A small model that predicts concentration at each pixel, trained from scratch: arch unet, muon at rate 0.0019.
Rows from block 2, named by matrix and row number. Rows with one number belong to one channel. Each number is 200 + 40 x the weight over its row's rms, rounded and kept within 0 to 999. All counts start at 0. After the name is the row's rms in percent of the matrix's.
# convs1: first pointwise conv (model.mid.0.convs.1.weight, 192x192x1x1), inputs 0-47
# convs3: second pointwise conv (model.mid.0.convs.3.weight, 192x192x1x1, transposed), outputs 0-47
convs1.97,110,158,206,253,146,184,255,198,164,224,167,205,161,209,235,286,191,191,289,178,206,247,206,160,86,145,234,168,169,175,155,194,234,146,229,167,235,174,236,196,170,252,235,233,261,217,235,161,170
convs1.98,179,192,244,198,195,259,130,255,144,199,166,197,184,98,289,262,207,239,116,264,132,186,255,191,242,249,202,231,183,221,230,111,175,239,239,216,212,233,165,189,219,137,196,210,208,206,191,191,253
convs1.99,119,195,228,197,190,197,150,157,235,154,203,219,210,191,225,213,175,195,301,195,183,134,196,108,91,235,190,129,138,204,269,179,221,269,218,225,184,201,193,258,227,203,304,164,254,156,186,230,156
convs1.100,050,267,188,138,233,183,209,246,232,101,256,208,233,250,211,193,268,177,141,237,202,198,210,301,230,146,187,182,267,169,213,223,221,192,175,191,164,239,192,188,175,238,214,195,200,173,209,205,172
convs1.101,045,225,210,241,185,140,222,226,246,150,207,138,155,186,196,215,177,123,304,276,191,188,252,168,189,190,180,162,207,237,292,258,225,249,178,217,137,172,144,231,139,242,234,206,178,157,196,231,220
convs1.102,070,168,193,191,150,174,205,163,231,171,219,160,43,178,194,215,238,223,206,193,163,266,144,201,156,187,223,230,212,217,306,188,152,131,221,208,213,198,241,218,181,221,179,228,192,258,203,201,182
convs1.103,146,249,203,181,122,263,227,141,143,155,171,211,245,273,331,27,136,208,233,259,182,167,80,179,263,222,159,202,227,104,207,243,187,294,195,232,156,246,215,146,227,163,223,219,161,188,196,214,377
convs1.104,114,161,245,217,236,280,214,180,196,205,200,207,157,152,196,260,201,234,226,221,223,200,186,183,181,78,194,200,186,220,203,182,190,208,199,220,242,154,219,188,195,198,158,180,135,180,194,295,200
convs1.105,136,194,205,167,211,274,211,188,198,187,176,206,187,134,208,190,219,165,73,263,180,211,359,176,313,174,186,267,225,162,36,270,211,137,216,188,208,174,168,170,221,262,251,209,130,171,229,130,208
convs1.106,060,289,128,228,121,242,235,251,279,232,152,170,211,193,204,218,218,228,160,151,209,157,175,310,135,197,209,211,201,154,264,218,216,255,235,230,206,195,217,184,244,234,190,203,221,227,154,246,182
convs1.107,029,162,180,182,169,159,224,224,287,183,154,202,110,221,180,203,165,165,166,243,183,282,179,247,106,95,223,204,213,164,208,207,219,188,174,124,154,259,198,161,143,258,80,209,233,193,177,237,203
convs1.108,090,117,242,153,224,100,210,262,241,204,166,207,156,235,168,255,135,164,209,252,225,234,116,171,197,228,182,239,182,267,226,209,209,234,244,229,255,252,202,129,245,158,138,146,240,162,200,196,149
convs1.109,115,236,212,218,245,298,294,168,177,206,234,208,224,152,176,205,195,154,169,244,147,248,116,100,176,173,147,219,206,140,290,188,214,247,206,175,216,215,192,140,207,243,202,184,226,247,209,240,244
convs1.110,065,120,200,184,183,157,219,146,241,197,177,210,31,183,209,220,175,188,218,229,204,270,149,198,84,196,261,169,168,259,265,147,237,196,188,196,145,224,183,155,246,173,212,185,303,227,208,252,207
convs1.111,081,221,113,174,222,267,275,164,227,205,173,217,170,173,246,249,126,216,143,240,228,233,215,195,81,129,261,249,217,159,226,201,216,181,164,256,170,281,207,138,220,164,141,191,261,198,196,187,190
convs1.112,049,223,191,220,161,133,225,244,186,162,207,174,134,227,210,205,150,176,242,211,203,181,117,211,130,95,213,204,182,235,235,188,172,225,259,266,157,195,210,154,181,172,133,166,181,195,246,266,248
convs1.113,035,176,199,203,128,234,218,233,274,203,218,229,144,194,212,220,174,153,81,237,186,219,141,240,108,160,236,178,256,200,240,196,172,208,170,218,164,253,198,154,139,222,69,190,212,198,155,271,224
convs1.114,044,187,142,165,168,240,195,178,228,99,211,204,109,202,179,177,174,224,179,212,273,282,184,237,181,183,221,187,212,202,286,206,229,155,211,270,192,272,216,166,115,213,162,187,291,222,239,261,242
convs1.115,082,74,242,229,257,121,176,235,214,226,183,249,164,225,207,227,190,208,245,178,136,153,102,204,117,127,209,243,203,258,280,186,242,256,170,218,158,149,135,210,157,203,158,126,152,264,203,199,139
convs1.116,035,268,153,173,205,135,215,229,270,181,224,202,76,203,219,206,164,145,161,291,174,266,107,255,97,116,220,163,190,222,276,212,232,273,253,220,189,198,209,177,251,195,159,197,193,241,141,199,173
convs1.117,093,161,225,234,194,171,154,127,246,277,157,212,154,251,201,214,180,207,375,168,186,180,191,112,194,174,219,243,101,149,183,262,194,172,239,254,255,189,225,229,227,136,249,210,185,210,185,188,192
convs1.118,124,96,187,209,280,178,181,239,292,221,180,218,202,138,126,279,235,173,228,156,194,263,255,129,183,143,218,214,200,246,330,246,191,237,210,166,209,212,197,173,204,190,214,135,170,178,206,177,39
convs1.119,127,247,225,226,167,246,219,296,158,183,106,216,211,180,244,269,187,185,123,230,195,265,227,270,195,172,231,246,210,207,131,170,175,201,229,179,211,186,146,267,199,289,224,162,212,213,199,220,201
convs1.120,079,251,153,221,213,166,171,229,185,242,207,191,240,185,269,158,247,242,157,187,277,222,289,218,237,261,189,197,171,243,196,131,196,201,158,221,270,176,181,196,169,94,241,179,189,260,179,191,194
convs1.121,113,135,199,259,178,175,175,187,264,244,179,184,119,180,211,198,247,190,202,244,174,199,225,188,135,223,115,218,268,230,198,180,174,159,199,205,226,251,195,274,230,326,213,187,141,170,212,157,215
convs1.122,080,145,227,162,149,189,172,113,154,208,261,176,292,210,199,200,185,217,158,227,188,204,289,258,240,281,228,188,234,211,249,246,159,182,239,172,184,139,190,249,171,150,259,217,170,148,188,169,201
convs1.123,081,252,203,173,189,154,248,177,130,204,159,210,213,179,256,242,273,247,227,189,191,239,281,242,226,168,188,237,229,283,181,122,145,263,144,121,151,219,157,175,236,168,186,254,215,231,196,191,200
convs1.124,119,284,196,200,194,297,210,163,138,219,227,201,195,206,243,213,213,241,259,278,211,192,196,276,300,275,144,185,314,183,215,220,196,251,150,261,276,171,214,166,193,206,183,175,218,184,196,259,131
convs1.125,081,235,245,211,173,257,197,169,241,241,246,238,119,207,208,190,224,202,147,169,245,189,145,157,180,236,177,131,190,180,169,202,215,229,201,222,155,146,214,209,169,167,248,185,198,200,171,197,187
convs1.126,081,217,186,208,223,185,186,205,172,152,183,214,253,200,219,196,256,237,97,190,182,207,187,218,220,286,242,203,131,207,219,124,183,144,210,207,230,215,237,151,220,245,203,243,183,249,179,286,138
convs1.127,104,141,140,204,212,166,201,163,164,223,265,202,189,176,172,157,285,199,205,244,190,218,268,309,147,238,180,211,233,183,212,173,235,211,171,217,210,203,174,209,213,209,163,214,215,225,224,138,205
convs1.128,042,226,109,236,231,147,191,259,177,244,242,218,247,210,212,201,306,217,233,220,151,193,267,202,242,184,208,206,241,218,227,93,161,216,208,137,252,110,183,217,210,70,219,279,193,146,205,254,185
convs1.129,055,236,213,253,137,162,165,222,215,226,251,283,244,236,169,203,259,214,194,167,191,147,279,179,180,184,213,204,208,225,216,127,105,201,193,202,227,129,155,231,155,78,177,274,215,156,253,258,183
convs1.130,081,234,280,142,197,223,197,275,170,218,263,166,191,215,278,181,159,171,185,193,222,218,193,205,142,158,258,132,181,223,242,147,188,240,205,185,141,188,253,166,175,142,211,170,255,276,199,222,200
convs1.131,116,203,166,199,137,232,243,239,157,223,196,199,142,203,201,201,222,242,195,163,205,217,347,161,247,144,141,227,170,173,51,191,237,236,220,202,194,168,204,205,175,214,265,224,133,214,179,162,188
convs1.132,070,196,172,162,164,207,185,218,204,195,225,149,226,223,209,200,327,244,112,182,193,158,229,203,204,185,229,76,200,188,276,159,211,254,184,162,270,224,201,184,175,148,165,201,185,166,213,200,203
convs1.133,083,187,205,175,113,216,210,159,263,228,159,195,142,187,201,200,134,213,180,243,135,213,120,177,142,218,173,77,161,230,254,194,218,163,204,245,233,152,202,230,226,213,189,206,181,211,162,263,199
convs1.134,085,225,170,256,156,197,211,153,280,251,230,188,189,229,254,153,159,174,246,249,126,172,299,177,156,196,192,265,196,141,248,218,279,170,217,193,198,131,209,248,170,202,213,225,209,126,172,135,214
convs1.135,085,216,183,181,166,165,197,137,142,210,238,198,183,223,204,199,218,252,178,189,213,228,303,189,243,189,245,275,144,160,120,198,262,152,206,205,245,145,200,271,225,139,120,249,267,275,204,163,193
convs1.136,071,156,176,166,238,291,190,163,223,204,226,189,171,183,253,205,255,239,185,165,146,183,218,244,198,187,192,172,258,254,215,132,181,299,274,221,308,165,150,170,239,219,210,220,161,212,224,151,215
convs1.137,080,177,143,169,280,219,134,256,241,175,216,202,168,264,286,212,263,210,171,263,191,112,287,192,201,217,277,220,209,183,148,98,200,178,174,238,273,202,181,197,232,167,171,184,241,75,178,209,177
convs1.138,082,240,82,215,230,175,178,216,242,199,245,192,184,203,188,144,262,195,183,271,103,183,176,168,175,183,239,95,222,233,198,183,187,280,163,208,236,165,130,218,182,156,229,225,238,132,220,245,200
convs1.139,090,190,224,231,161,294,179,143,214,171,229,203,197,205,220,200,218,177,80,258,204,221,196,224,199,279,266,128,98,204,224,148,162,206,196,137,205,266,248,173,207,164,224,212,212,208,164,192,181
convs1.140,054,173,182,197,235,164,156,226,145,250,213,203,263,236,212,217,238,218,193,158,214,179,263,165,159,197,254,132,193,188,172,91,274,104,189,226,238,185,226,242,159,161,129,217,232,219,186,318,206
convs1.141,096,195,166,216,218,144,215,133,131,163,227,215,188,218,228,190,203,270,204,219,177,189,249,156,124,212,267,134,167,206,146,95,182,217,172,170,208,125,240,266,214,176,237,198,269,169,204,263,197
convs1.142,141,247,238,182,189,219,164,212,195,186,181,187,192,142,207,226,232,199,156,178,191,218,232,156,228,254,274,261,139,192,201,148,186,229,200,190,209,178,174,223,195,180,167,193,211,189,200,244,211
convs1.143,143,174,187,210,181,178,237,222,194,188,225,200,206,211,176,184,178,173,122,196,167,194,345,331,173,195,126,319,251,201,123,178,215,285,203,157,203,177,159,212,187,169,199,188,85,192,217,144,223
convs1.144,131,197,208,174,209,331,208,187,191,153,159,190,191,217,242,184,222,224,152,214,107,256,252,235,204,180,183,215,198,163,216,255,284,201,202,261,188,222,223,124,258,305,213,234,138,211,182,191,198
convs1.145,115,134,186,205,213,185,286,244,114,151,219,214,151,225,182,187,296,208,101,236,175,139,188,153,191,168,43,159,177,242,209,138,201,192,199,209,234,196,207,148,204,306,266,236,212,184,219,197,179
convs1.146,103,195,192,223,184,227,169,244,221,150,231,189,162,181,209,179,245,173,286,183,195,216,263,141,280,174,229,91,276,220,186,201,236,238,177,191,271,214,216,252,202,142,182,181,174,222,234,204,202
convs1.147,123,229,188,192,226,232,244,275,159,193,205,200,246,227,243,197,306,198,189,208,188,208,250,302,177,238,172,228,228,190,244,140,179,250,238,260,228,187,252,210,190,66,206,164,203,231,165,208,199
convs1.148,134,221,200,183,176,237,226,184,174,168,177,204,216,157,293,296,257,187,181,230,222,222,276,232,185,214,284,136,145,228,258,209,190,286,187,218,219,201,209,185,181,143,203,177,238,214,204,274,197
convs1.149,113,252,254,269,240,255,212,163,259,229,178,210,259,177,209,201,210,162,89,153,201,199,207,267,203,238,202,126,251,255,271,185,207,211,171,251,227,185,127,80,157,120,204,247,240,208,202,233,265
convs1.150,085,157,198,251,214,189,186,273,186,160,169,214,202,252,260,137,59,192,201,206,208,236,199,168,177,199,225,242,148,166,224,188,205,180,181,205,182,168,248,141,231,186,153,202,161,199,233,247,237
convs1.151,042,123,153,171,218,150,183,246,172,215,211,229,198,226,213,210,185,220,211,205,193,233,166,199,136,129,166,217,240,248,218,176,280,143,174,154,202,205,208,150,196,294,238,265,195,208,167,257,204
convs1.152,100,233,221,270,227,104,245,165,190,215,198,279,159,186,201,179,219,165,141,204,186,196,166,200,159,127,147,196,181,168,151,154,195,203,240,145,190,167,240,212,188,219,204,187,203,193,176,174,177
convs1.153,086,177,80,220,194,151,176,240,207,172,232,211,201,214,140,345,110,246,147,151,211,146,213,223,221,180,244,236,196,279,198,231,214,148,169,122,232,220,151,158,179,247,173,288,220,178,196,206,212
convs1.154,068,156,187,188,194,183,197,224,206,193,117,190,205,195,190,193,248,218,178,227,188,271,152,264,208,225,235,205,238,308,192,196,248,206,204,261,154,215,169,146,255,290,203,222,241,247,148,194,152
convs1.155,059,226,179,150,248,160,180,166,237,173,160,196,229,242,236,132,142,166,214,230,238,169,161,205,120,204,188,170,157,199,241,194,228,174,178,201,199,132,165,131,191,208,205,147,177,167,221,294,186
convs1.156,038,166,177,193,244,165,210,251,206,189,212,256,219,232,204,194,144,190,190,245,208,217,156,197,138,133,179,217,219,249,190,183,230,148,157,184,233,180,249,145,217,270,222,229,216,200,226,218,179
convs1.157,057,156,193,201,255,123,190,236,200,179,230,240,171,207,225,206,38,167,190,247,178,201,197,196,126,215,175,258,151,199,182,196,280,150,172,214,242,216,239,90,256,288,156,114,218,200,184,201,171
convs1.158,106,165,198,195,193,204,178,199,218,223,153,235,141,184,197,209,231,180,366,257,224,192,237,116,137,228,284,214,188,160,200,195,179,221,210,232,210,185,198,154,147,213,141,150,155,203,184,167,189
convs1.159,065,115,175,280,218,197,190,223,209,153,192,178,190,173,220,183,267,263,217,263,196,234,188,188,152,121,163,215,165,238,190,157,245,242,166,159,207,184,247,192,187,276,205,271,291,166,165,197,206
convs1.160,121,266,227,105,157,302,200,195,257,153,213,197,239,234,274,211,142,216,119,207,224,163,118,289,303,237,120,186,272,206,240,190,205,198,199,218,144,163,161,193,252,185,179,168,307,198,206,160,274
convs1.161,124,222,150,182,226,244,212,241,257,209,215,217,302,116,136,337,208,196,226,236,170,198,110,155,147,161,185,274,231,166,196,210,219,190,170,154,194,189,290,238,156,216,174,155,154,228,212,201,200
convs1.162,126,159,251,164,277,246,227,161,251,230,250,207,201,160,149,308,226,164,151,131,242,192,192,118,173,109,164,247,222,274,205,227,246,199,156,161,213,231,182,187,181,328,215,193,182,193,180,256,135
convs1.163,094,171,181,150,221,225,153,124,303,151,212,184,228,241,223,209,148,127,191,170,238,244,218,122,159,123,292,92,187,146,136,163,247,163,185,180,214,232,213,205,240,279,267,227,206,209,157,164,202
convs1.164,140,210,175,183,208,184,238,243,160,208,372,209,197,104,99,232,182,254,146,259,191,120,181,182,235,204,192,228,213,180,150,230,141,207,175,220,194,243,120,189,231,182,188,144,215,183,199,254,198
convs3.97,093,194,231,149,197,230,187,212,207,227,238,182,256,171,250,253,117,183,109,152,181,218,161,154,204,203,158,213,197,236,186,175,222,150,158,211,196,209,185,181,189,192,210,249,164,198,163,271,208
convs3.98,170,192,209,208,203,207,131,207,225,192,216,199,226,161,200,194,405,222,194,219,321,195,281,202,196,222,204,260,243,198,132,202,207,194,183,193,214,193,197,195,195,263,205,163,202,206,223,199,221
convs3.99,114,164,247,231,225,165,221,287,224,232,160,240,213,156,182,278,196,202,168,146,188,174,162,200,236,200,223,237,172,195,259,156,191,208,179,210,188,136,216,195,185,224,135,202,239,261,172,244,189
convs3.100,046,222,163,248,208,198,126,279,279,265,156,215,192,265,171,170,258,189,185,185,256,204,223,158,219,140,304,236,180,164,209,213,241,255,240,227,230,218,213,219,185,146,259,220,213,178,185,198,205
convs3.101,039,240,228,244,240,165,141,255,196,196,207,168,213,191,204,255,252,223,251,234,195,201,125,232,192,271,249,154,213,156,238,211,207,185,193,208,174,193,163,196,177,327,167,180,247,183,195,208,177
convs3.102,055,217,186,204,183,251,269,192,212,168,140,196,156,243,200,176,176,178,227,212,206,164,316,228,217,146,172,206,108,155,220,183,183,207,174,188,168,248,154,158,225,65,159,209,180,203,226,155,180
convs3.103,184,234,269,235,264,218,167,196,187,214,137,242,262,283,187,132,194,215,266,258,116,185,122,172,208,177,170,194,233,162,228,275,172,215,198,123,156,207,182,237,179,181,223,190,149,184,192,196,154
convs3.104,105,252,191,181,205,178,153,219,249,165,195,187,194,223,202,227,193,182,218,159,138,174,337,210,175,263,182,143,301,193,244,240,158,165,179,218,185,236,197,191,215,232,168,131,213,198,207,187,228
convs3.105,123,183,224,209,205,223,218,104,228,175,182,194,149,170,152,151,217,203,168,191,239,236,110,221,160,231,199,244,262,146,32,154,237,203,172,187,186,206,164,203,160,275,220,248,160,155,216,283,178
convs3.106,059,169,213,185,198,120,286,164,108,146,153,208,249,204,175,183,102,163,209,203,185,233,152,312,153,188,222,186,236,170,249,228,226,209,228,176,224,123,240,174,185,178,220,257,168,187,148,180,186
convs3.107,025,182,174,183,132,177,201,217,138,200,203,203,301,122,156,174,117,160,152,191,202,246,173,169,195,231,240,239,151,231,241,168,163,217,214,255,223,185,263,230,194,162,181,221,255,152,160,176,194
convs3.108,079,206,182,268,214,163,222,180,236,199,249,203,213,191,242,192,241,196,168,172,182,207,176,204,155,166,192,220,238,204,204,228,227,260,164,185,140,194,168,193,213,278,181,205,163,248,171,246,157
convs3.109,100,222,203,141,198,121,220,200,204,206,197,211,192,198,205,142,243,183,208,177,170,203,192,196,157,152,148,224,235,184,298,198,223,190,210,196,178,161,230,175,169,187,179,179,120,193,215,192,191
convs3.110,048,189,230,159,165,205,291,206,187,206,186,139,200,113,184,271,161,229,205,176,234,192,111,194,194,198,183,238,134,193,209,196,191,205,185,205,224,207,235,158,210,205,165,184,262,181,161,209,214
convs3.111,058,201,220,212,244,224,164,261,168,176,276,192,124,157,217,257,181,243,217,202,208,114,186,195,210,205,211,199,156,215,228,182,141,192,228,243,121,197,212,231,198,235,228,236,242,282,187,178,169
convs3.112,047,200,209,153,143,170,241,166,255,200,192,171,188,211,168,146,135,252,211,180,164,254,212,245,192,290,203,210,168,186,148,206,216,285,178,198,227,188,207,189,215,121,165,131,271,180,231,153,182
convs3.113,029,202,182,221,161,165,185,252,248,270,178,198,218,187,179,205,126,270,230,165,181,245,194,226,230,238,245,218,196,185,203,166,139,204,246,230,217,193,198,206,166,228,242,155,227,166,120,156,211
convs3.114,043,189,165,208,206,98,285,192,204,140,211,185,207,210,202,207,115,189,237,249,242,219,136,157,219,159,211,179,182,193,191,226,79,212,184,168,209,140,214,232,191,254,207,116,231,221,200,170,179
convs3.115,081,197,202,206,231,204,175,233,204,203,179,192,179,231,245,281,204,196,281,192,217,199,295,234,198,207,187,225,223,188,143,173,142,212,228,186,228,182,162,119,226,205,236,253,155,201,244,126,159
convs3.116,030,173,229,183,237,187,147,250,153,209,165,217,257,157,166,203,154,238,233,199,148,255,147,172,190,208,165,280,164,202,161,153,145,227,200,195,283,177,206,217,246,229,277,191,222,220,198,123,228
convs3.117,082,168,145,189,191,166,189,282,256,196,209,163,201,205,227,156,199,195,278,130,203,155,179,209,202,246,265,254,220,177,211,184,224,315,164,176,168,225,184,285,181,221,349,237,257,147,190,242,200
convs3.118,143,198,255,247,218,230,150,209,254,191,132,206,214,207,144,121,239,174,284,222,190,226,235,201,206,139,226,207,269,178,130,272,149,181,204,184,201,229,225,199,261,120,192,113,135,219,216,199,187
convs3.119,115,223,228,231,245,168,210,117,247,175,183,218,162,187,185,138,268,232,261,244,286,173,248,225,201,200,160,213,216,207,145,230,253,207,217,198,185,181,224,204,176,201,204,164,226,201,192,209,247
convs3.120,116,207,160,183,200,183,153,262,181,199,209,193,194,160,194,216,306,199,204,195,80,230,0,172,208,190,208,147,167,217,217,213,238,154,162,206,208,173,195,176,175,143,252,159,202,225,192,209,171
convs3.121,153,217,212,151,256,158,188,153,251,178,207,218,207,221,233,205,230,190,239,226,209,212,130,214,299,187,120,153,231,216,174,226,232,179,177,165,178,231,206,234,244,213,204,218,137,218,194,212,224
convs3.122,087,176,226,177,147,162,176,243,138,188,148,220,248,157,158,159,203,214,102,171,185,240,226,251,171,217,216,232,188,169,296,134,223,223,237,178,249,188,182,226,112,183,258,207,194,174,151,197,228
convs3.123,092,231,148,232,188,211,151,151,223,203,236,203,204,223,201,264,265,170,234,194,136,183,146,158,225,174,209,213,255,209,246,232,74,196,184,198,158,203,202,161,216,76,193,168,209,205,219,158,177
convs3.124,136,254,211,170,192,150,218,272,227,265,194,211,228,221,179,124,174,159,426,182,156,230,212,236,147,240,273,234,222,181,143,264,190,174,179,233,187,204,229,246,196,186,164,157,188,203,197,211,224
convs3.125,099,151,183,138,161,127,210,204,99,204,166,171,150,212,204,97,145,199,183,279,205,224,239,204,176,163,201,170,140,206,216,249,196,289,179,161,205,207,140,194,167,143,197,222,188,182,154,189,162
convs3.126,102,181,184,246,252,191,214,198,158,171,239,229,231,227,203,256,226,161,238,263,203,191,102,221,249,241,190,159,203,242,206,249,209,137,158,215,201,256,252,276,251,226,202,205,214,173,279,221,261
convs3.127,115,182,186,195,209,204,263,196,176,176,252,189,183,151,206,229,260,140,221,253,185,192,191,76,293,214,164,150,249,281,145,169,173,209,156,192,128,224,199,194,205,228,215,187,189,228,306,196,178
convs3.128,045,196,211,144,210,188,197,258,217,202,173,178,196,235,146,199,147,239,178,203,183,234,203,254,155,237,217,216,174,163,221,181,189,234,252,179,283,126,164,210,176,143,173,166,164,185,152,146,229
convs3.129,057,198,240,169,202,304,216,244,214,208,233,170,170,214,172,207,282,211,227,155,185,211,227,195,136,263,197,287,167,186,285,209,192,202,262,200,211,164,160,188,155,126,210,124,203,170,159,220,176
convs3.130,093,173,230,253,229,211,214,204,167,193,229,191,177,192,195,254,213,268,180,206,149,197,159,249,252,225,194,165,205,183,190,138,169,137,215,169,141,187,168,217,169,238,164,179,275,189,266,152,148
convs3.131,131,208,247,199,178,208,204,240,213,209,175,185,217,178,144,192,234,180,140,197,196,178,114,165,153,194,138,255,205,189,136,151,247,197,269,143,196,261,182,202,171,250,187,232,275,188,194,216,243
convs3.132,076,221,260,153,165,266,175,203,204,248,154,196,173,171,194,175,153,177,82,204,209,203,177,219,126,236,244,90,213,190,277,190,180,278,231,272,222,166,230,258,205,176,276,181,177,249,198,237,237
convs3.133,109,223,223,185,269,255,195,244,185,174,242,194,217,156,223,234,161,184,198,167,261,229,186,145,288,221,220,197,144,273,131,148,192,207,178,203,166,220,248,193,243,252,198,164,255,192,276,226,246
convs3.134,100,159,228,226,226,258,180,206,228,160,285,154,135,182,209,224,148,247,182,203,208,137,231,224,185,222,164,167,152,228,161,196,164,196,204,211,165,214,213,211,225,199,239,201,265,237,246,178,245
convs3.135,100,207,222,269,260,245,223,181,173,163,245,244,193,231,236,263,226,200,228,227,227,242,250,260,225,191,181,187,316,225,263,274,158,172,189,206,189,227,227,238,221,165,270,163,171,258,239,178,234
convs3.136,075,189,201,202,232,175,232,154,248,189,251,200,205,237,273,253,184,198,313,236,211,206,208,238,266,193,132,190,248,229,195,171,261,158,136,186,156,216,229,185,263,209,153,240,235,208,272,224,217
convs3.137,099,220,195,223,255,224,135,176,117,190,249,237,237,212,180,215,130,202,231,217,154,179,309,199,245,140,229,197,168,246,196,266,251,127,182,205,160,226,241,217,233,112,180,202,220,217,225,182,237
convs3.138,075,225,194,239,209,196,201,151,224,180,252,198,191,156,189,254,181,186,220,149,185,189,154,179,233,181,177,201,168,233,175,205,187,115,177,170,200,219,232,196,222,265,173,251,238,197,188,231,172
convs3.139,112,209,195,227,281,220,192,154,160,197,251,227,206,193,208,259,187,190,219,237,184,187,109,199,280,233,140,182,180,255,212,235,234,199,159,153,170,267,204,193,239,263,150,147,212,187,254,181,223
convs3.140,068,171,216,178,136,165,152,233,195,230,172,185,290,164,159,144,184,188,191,227,254,177,206,224,100,178,159,209,103,160,158,93,190,262,236,187,231,208,175,187,197,237,154,167,205,167,168,171,166
convs3.141,110,215,192,248,202,299,224,168,128,232,212,194,192,215,176,258,141,135,186,91,213,183,161,142,178,228,201,237,227,207,261,189,192,166,214,190,211,186,201,154,199,172,177,191,222,196,145,185,216
convs3.142,124,196,214,194,190,162,114,239,223,231,220,215,191,157,199,234,184,173,312,178,201,217,285,89,277,191,196,274,194,221,161,152,239,182,205,234,168,182,208,172,211,242,179,206,207,206,233,203,200
convs3.143,185,205,194,235,211,189,229,163,187,252,231,185,218,234,234,223,183,147,252,244,206,198,175,137,295,204,271,185,231,221,204,190,213,214,210,221,160,215,150,208,189,205,223,204,208,253,251,162,207
convs3.144,116,232,174,184,150,277,196,172,182,200,178,169,187,219,188,148,190,147,155,87,194,221,152,98,172,201,185,157,203,158,221,136,269,173,245,199,234,160,195,157,203,291,178,234,186,238,200,180,179
convs3.145,105,199,179,201,145,261,186,223,241,200,222,191,241,219,240,191,237,229,297,159,235,230,152,240,175,232,217,251,181,246,288,219,240,226,177,192,249,188,271,243,195,181,177,223,212,198,193,212,223
convs3.146,100,169,154,164,170,240,170,182,234,222,244,227,160,198,232,174,218,201,189,127,132,109,146,158,168,240,107,133,138,130,181,157,221,189,262,286,186,187,176,237,151,183,224,202,204,262,239,192,171
convs3.147,120,203,234,186,229,248,248,146,235,131,132,158,183,186,162,174,158,247,179,179,181,238,179,274,128,181,143,153,177,173,184,166,172,238,234,192,203,223,143,202,194,152,170,249,225,185,189,241,210
convs3.148,139,197,185,200,192,236,159,275,219,205,135,200,122,185,158,170,211,251,269,215,202,180,238,216,195,231,280,134,242,176,192,180,127,147,218,227,199,183,211,200,172,69,218,235,177,251,126,222,197
convs3.149,098,274,275,252,216,227,170,265,144,206,205,192,178,199,174,172,214,180,97,223,230,171,164,188,149,203,207,139,195,219,261,239,204,274,251,203,214,226,160,160,197,250,217,219,200,182,184,161,177
convs3.150,084,221,190,234,175,197,261,212,194,194,234,201,224,209,177,163,264,180,276,209,244,242,227,209,199,230,228,268,245,164,251,200,231,211,248,235,275,202,182,157,171,158,279,283,211,200,205,213,183
convs3.151,034,133,141,183,206,152,171,221,171,206,235,134,190,225,162,245,149,239,179,185,225,184,177,200,233,242,184,201,187,199,244,220,235,218,260,208,224,104,168,226,195,185,147,157,227,182,190,216,183
convs3.152,087,223,276,130,239,149,287,285,231,248,216,170,193,199,239,208,234,258,171,195,191,244,224,153,275,137,162,142,159,177,139,192,161,201,179,190,234,195,167,229,241,228,187,226,160,200,214,176,186
convs3.153,082,165,200,156,162,160,239,163,169,179,197,180,232,169,213,153,235,178,148,205,136,181,134,224,217,226,158,130,194,187,233,159,171,183,213,229,219,206,169,238,218,201,210,211,184,239,196,160,187
convs3.154,054,202,210,241,145,179,218,149,247,179,197,216,235,201,210,217,171,158,300,288,209,210,191,216,96,140,223,315,240,236,263,245,173,168,127,194,197,250,269,213,277,157,278,206,205,163,191,146,195
convs3.155,050,220,228,193,233,154,151,173,218,216,160,188,167,278,163,124,188,159,232,159,281,216,223,220,199,159,232,151,253,209,230,214,279,284,242,213,207,204,207,276,190,176,224,237,253,178,229,159,195
convs3.156,033,197,173,232,188,215,221,216,159,201,241,132,208,237,163,193,210,211,222,198,198,190,165,255,185,260,198,195,117,203,223,171,215,195,144,239,179,195,246,247,245,229,191,192,164,187,229,144,199
convs3.157,057,186,230,242,228,290,148,208,174,193,238,249,195,142,225,224,153,234,180,288,190,212,203,218,209,269,211,174,129,238,241,206,220,189,186,212,131,232,227,223,272,194,247,141,181,186,239,222,223
convs3.158,090,194,213,190,222,196,174,216,215,190,200,219,186,176,189,182,170,181,265,191,142,221,180,223,206,183,246,207,172,139,181,109,154,198,213,200,175,165,95,204,163,164,215,287,168,169,237,223,169
convs3.159,054,207,205,190,182,124,187,177,147,166,187,201,198,208,203,215,188,192,185,300,198,198,232,257,127,225,199,253,234,254,279,289,160,233,163,195,185,203,254,205,238,110,231,216,176,218,191,215,238
convs3.160,130,217,214,239,205,291,195,185,122,197,212,185,200,234,203,201,230,157,0,242,168,178,245,310,188,185,203,218,226,218,211,183,160,197,208,198,208,235,176,243,152,215,159,209,208,164,232,220,238
convs3.161,124,176,259,212,188,203,167,312,169,188,246,225,200,165,213,243,180,270,165,247,235,228,238,178,219,235,206,103,150,203,137,124,168,118,165,199,179,160,235,163,251,177,168,234,254,223,206,173,242
convs3.162,120,192,154,247,182,139,154,172,226,159,170,222,240,301,216,188,257,210,254,207,251,232,189,222,189,162,241,306,172,210,247,247,116,209,160,204,219,146,197,201,186,95,239,142,164,119,186,163,217
convs3.163,088,193,208,219,217,208,221,173,178,203,206,231,143,245,304,313,171,231,232,209,172,253,196,156,203,183,185,229,242,233,262,209,238,275,115,151,220,202,212,185,212,231,116,197,140,158,209,146,167
convs3.164,135,203,172,166,170,196,160,237,2,207,238,186,198,204,172,228,148,138,195,209,259,209,207,201,184,207,205,123,189,228,161,173,220,224,197,190,195,170,188,164,194,149,206,128,204,181,207,207,205